Rows from block 9 of a small model that predicts nearness at each pixel, named by matrix and row number. Rows with one number within an expert belong to one neuron, the router's apart. Each number is 128 + 32 x the weight over its row's rms, rounded and kept within 0 to 255. All counts start at 0. Numbers have three digits each.
Before each expert's rows are labels from the 100 images, of 14848, where the router gives the expert most weight on average: "responds to" is what is common among them; "patch colour" is the nearest of a few named colours to the mean colour under the peak. Only what is clearly more common there than usual is listed. The data: rendered landscapes of hills, water and sky.
# router: router (model.blocks.9.mlp.router.weight, 8x128, trained with AdamW), inputs 0-127
# up: expert up (model.blocks.9.mlp.up, 8x32x128), inputs 0-127
# down: expert down (model.blocks.9.mlp.down, 8x128x32, transposed), outputs 0-127

# expert 5
responds to: night; water
patch colour: black
router.5:196099103142141113157125145151134136036149145117131177115132123140129106065067141055101128121107175126104197117154078175120138134116186127160120174142141096142129146141113135150144145124069109135131146117145085137153130132101112159161146098149097155110176132143115137135073073063134077109157087137093158106171165152175158122185163108096108023143164150088118110109072090160139152166112
up.0:139142133148094134126100141177093133100135088188097166142112128186120147091110148126173131115131115128114215132124145105122125146135165152104051122132144104103147112190085121104113138135116103085077130023137095142131095151145151131190110147158134104112153146127166132123095177113070112173088102105179152136135202122145122096074154081154054112216126115125145116104108100191111146179113
down.0:123112137134128084177145104159111154149207117102221178096139110126175124128103234146153201108103130131150128105079133112118108117150162130157125110140135106120112118145158144034113166102107159147168149199109137171119152100126078115087123115084107157068141067122077139097140132135162126135092119134114118096137088109098157138167120181167099140091108095166168107125185099108134107073134
up.1:076074169144076162158096106104148119111094103109124187130123101198187110053094162096115099107157143204130138136146107112124119114110170173145171045118109113114141090109093138136130084128123145095182139204151147141092120161113150140161136115149109132112156108145142117132117135174138169146102071125190154143117174100103127092153113226148117089140126143159128096151105122054178103101105
down.1:109129109164137202115113131161112140111164108087083171102180069112127145159167114128152122078175145110150091067145122143154068110103144197124116165123106160184114156159124133111153127103092183082165061092122087117194094181101140144137179132146079153150175128106175117134158169143105112145108138137119124096088037123179142159122120085141131061115084124165141125113174109121106113166095

# expert 0
responds to: water: dry; night; fog; green hills
patch colour: black
router.0:093129125154111101118175116113156105145181075117110176087203135126070157143121141140085146111145080093135129060119098117133068078145098139183202141126137148235091162129146165133148151098147170050103124076113162149111120115137177156127172123117172114076085149124105102151171129126134161179124113142162113135152143119159113090090131141135094147105155166080111102129187088108129185114121
up.0:142133123150086060127141134106124178062132080127091122112153103101141183174111122144117146149041167082123144109144097143126126104141135099107116131149167183124098059161163129119116151153086198041113140068092171136146173112122172155035159141127161084134182137153111097146123133152162084159183138101170106085162119071125112136136169115156137130145141143129137090105133110154123199139115
down.0:153119103086099172179128129128112174155139138128105122191135149108103094051085129094175179082104162109114143110080110115147148112109147142126132137144118104129098146111110140151090065140111081150184181065086163072137158122143165158125135097145139102195164136064098149142132127104104195118101092115146135160182087152109169137095142110125173084101134034136192161119183093127107162147130
up.1:050132155154126166102146142103155099173125105175146115162158139104122038100145119165151144176102133163111147108106040126113084128103160159160125108140119076147127148138097091065159101144113177125078171126132104140139047122160132120117145124129192136139110111127183123140171146116165125127090099106122112169152113000128127137120148122114123128163211103132129138167205147117136123125139
down.1:163141149073158132132126143131154143157130102120102074180120145147134194166138080096094129116131110121087127129134164035108126175119098138128111104108079211127155143133146099136142111165121173167111132132170101115119128091067158123139065107122047118130175143058069114131158161145128104113075123127077121092091147118154171132155109106144121132142139183206187123107209141111128142180137

# expert 4
responds to: water: dry; snowy peaks
patch colour: brown
router.4:165097113099094110073065141139104162124121137133119115130155114170255157147148100127147127139140123142138190164093158151146136114163152111093070094148117142170138143152135135064117149150125137154112125117133161090118099102188173135133102136151112087150130142093146130129120202102079119147125166098152099104069118174116074134027131104202131079093119095149102165107136119173131115149145
up.0:120138161106100120095163153146121103145094066139096137161131156160129143115201157124143162117160122109171161148105213117087097116113105159170142122143129107097089124149144194144115157150133130116155137143113160168074090076125129128085152082097079122117082131091132122119197166145148149163060151114141109163106128106125141184058118123142196132123125105178113026126117120113047091074142
down.0:144107126122127118092161110165198144111132092141151105129112086077154089118114157131144165160174157063069090153107108181121125119147152125141146184167116164076111148135135133148142036127089098093141128137155143151141107176110161100156127126121099171158130096233144150114129088077146143154085213138110134114132059155157105157092120115138102080076087125182146092142169140100083168143128
up.1:060140116144151118096127114104114068155153107163125143140131080161180067154159153186132136121090157144102141136164147139157128145130099154081108102130078147125126131129077080116105094147159064181186143067081095120096111069129115173088117097177127099161104120100191110129145167106165110155124102050129125096167128114148115143116109208194142120137148131159110140170114123220122154169138
down.1:129133109088120113156109179093104102122135130168091045140084134188101191118165144094164172191088065144085165183115125139150107145132132149073136113167097169151122130106109145168148124068156144133061096098109104138174111118167149139121120114160149108169133146160184153165098076160154043091158106115099139122106142083160115152135123163137125100084132158164176123092116160199147104103098

# expert 7
responds to: water; noon; desert dunes
patch colour: cyan
router.7:086197130096177156188138118114089085140188145181108196133054128153127071116110117171138124152109170103176118119083085078146159153087101109085173122111142119073138110152060080136124105102102085148145141180169108121082098093134133078197130123159091110148088089175156156116147094134132136136143073119112131162071139099073145143143143150097142140160109103145133155155120147169092118126083
up.0:156141119151068120114127170129104192095138113202165136134143125136130145084108110169159089102108125067075150135103115143123103088111135129118159173139119144098145150139111117212145167122078159156105134101112147141105035147135150145241171081174116079105118193122141143106160113082105156113146144148068142080141090123128140135129161096083091109142129146100148098134111126200077180131126
down.0:146145069187151103158129099056095070076059118124144103118128142070149114173081148117126105188143148163131156119156146123116153117158112096117117112162136116119115147119164146165154156110166112140120182138133139144105133118164132171135085104138116134154074138195140097131039107138223163122114073177097116129113124132104135097124152142137183124180144050134085148141054146100147066142137
up.1:083105171145088146065153076073140113108141129212139147128104131203069165071155116096125135159129169185132145180135133186114110193132115150131126091156092098157119070102058138119129140112083144141146165145122133149084082117150072115169130122173142139137121137128183145124178136165097106118136043086178126124136160114145145187104151140125107141117119096116166111115078134062111106147157
down.1:137115144113131134078110108093153163157155139144104140100139120190091133112136124143110071127169133105110189105121123129153165148158149097154114144106032180187105064131096102099124120105155103131152118136071115114144135136136151107131180064181072129160193153117105146075167160138120174128102112046161117134147153120119147149125135130137107045069119094146147105168165090171196081118183

# expert 1
responds to: night; red mesas
patch colour: black
router.1:125116182159157112088132121167138145125073139124098098112139097126166145176111134117126138087106113138117113156130162163069171139166112119156111139143196134097130117103112161096131136206216171130191124115111135156164126166106129131098090101122144119116148132134144129161152044199195170128097186087200115100106098118128145122169101080100162145124113159146146109066103149054123160166188
up.0:185132137098163132165147113121131123087074121137105114115149077085130089064119099096132168149131108129096101114086151156115158138135176197134093122093096163159088127161170164164135169134196104147184144111139083135099138171099138120114181121127141167108135145160133123117131073140126127127150130099155151122109174072132155075106109119155196092094223132108058072126115198102132060130088
down.0:131113111115155083167113114168120143171155088079159136158199059028148110155117205124107136145129129097101136089119164107152101153135120131145158126187145127136068179117172113159118150080138140105114145060147150217121072099121096137098139142159127130157129112146117149132160099118120134176105129091145184143082082116127088099092089144176127121136132089100076141183133146147170138056150
up.1:117088164083153128146113133116161097085114148167153095121111148164102090127111153068099122105066141167152109161144181137107132202138124102167129086132173155191118101146114117047163157143188097081108128095088105127128178136106159136134156099166125117128185067102152148117202140068148104119165043143134156090138102131116135140122105144084108133143157129100158127127187152118085057160173
down.1:080140146048045117151124172091187173143099120113142148149094148120117135098187163118111122069177104141151100186132143098113136136102122105183054077050107132146108111133148082134139143115102174145142104134146163127077106090135145091093138121136081134168097127105114185173159100165134168149188120141167152108118123117079111087082098097184169191129109135137139184151128165150137120123112

# expert 3
responds to: sunset; water: dry; terraced slopes
patch colour: orange; brown
router.3:140100128085158131108185156112167128156124154087181058128094142063094141098146129151159133104178084156167158111078112082151144110088102167130149107121058173083140096125150171116139126089127136121078119155125087121170158139152047132113119148100232137133116147070107137144115112079048128138102112158084121138128122147105104095109102142087149133095111100123129139130175166091114066097069
up.0:164127119073151094145108108161122151146176162105119125111083095198036117177197113147161140096155146174135135086082186153120128188155108151087119163104147142125131173099129124100116108147127132138121104087137138156167141162174113097102113100124082149047128130105115129155118108189087085066095111113087143121113159188103148161145096148142118135092127159115100207105084147176122172075129
down.0:156187132079160108152144093140159170099131131194086145153166113145156060126065133122133126093118124128111238131084109131162063101105170142097078145132126121136118118134091150088127057088087099118096166126093143165139101171160139107168084148113112178161111182097155146152129112137174123136117130078201150138124070073149119074106124130141151145108118124108131090118177175134101164150083
up.1:117146074091192192139120150109182122167162133125110121112150134167111032136143102110172156106080126136128129100143090116142178108110069146126146096109105130130133138124102148168167157159159129160158149145123079094179071177140077170085140063129120121129214163113122125125139130128099132147094111124169147120139135147097111093079128081117186098170154140118077214132195109107073119094119
down.1:089143146137157202148151051124172101102077144125097175140127170130094108154133129224151132161108169132099113100076099079183124124129149105142136121126171118154127128130093102143138074166069096145140155113120106080123139168146150102158154096135083179109165117151117137071100105146155176103107065181117113113125093091152154132106136116181126111085167186145195115103096103061128082131171

# expert 6
responds to: sunset; fog; green hills
patch colour: brown; orange
router.6:161103159096086126140123179148136132144089156107169098130142139118070147150163138081125146137125095149193127182180147087157096105108114126130094127144150140125123077089161120090181058102182140101101129139160081127154201132117124130080076144137095113114122105098101135140153132161165152120099185117118110145048088125090168094133188109190155133107181084115158102146162180049121068100125
up.0:105148090137119075113078133220084082136080152148139110145121120092193099091119156068095110128117059158130135156135191105097090167124121088122127100155131200117154094073150170171122164112109140130093143101145122125128165179161176073191098085116184121162099099120126118126166144082137139147170136169091124184131105119153140106187128110187083119074123136155114080163134116118142128148135
down.0:061121146207086118165130090162117141116134117106129133158108144163091182149104076143109095070097102073096139102135161156171100146096126117108106133175142144112093154121163105104175097156122097143120117156154115131104184164118068121171137137085139133094183164074163137089184108098112107152178120158171135140156086106167122170167125153147109180132135152139200152104076067124076052115115
up.1:163138159156139099137141177113135087159091096150132060121110143147084134104166097128148106096118085190127035124123170172161141181127151084113166096179152061148141093125134158105131193113156149105134128077130141146115076187104150148066085140140089078104149117103148117145202180131171137119160114106146154122147133098124153070158116071110148121127107159116116039155172144147156116144100
down.1:183133084161104159198103169124102156088102136160145101175168122159119116124160178138123148081124159109176131126140154093099147144106112112141147086164079168170142171092125173131111113113131171095100110128108141204037114114120149096123128128125129088216089156133137064139105109140137154130139133076140169050169121114102105101112099141118146085090106079196096123212130120152126130093139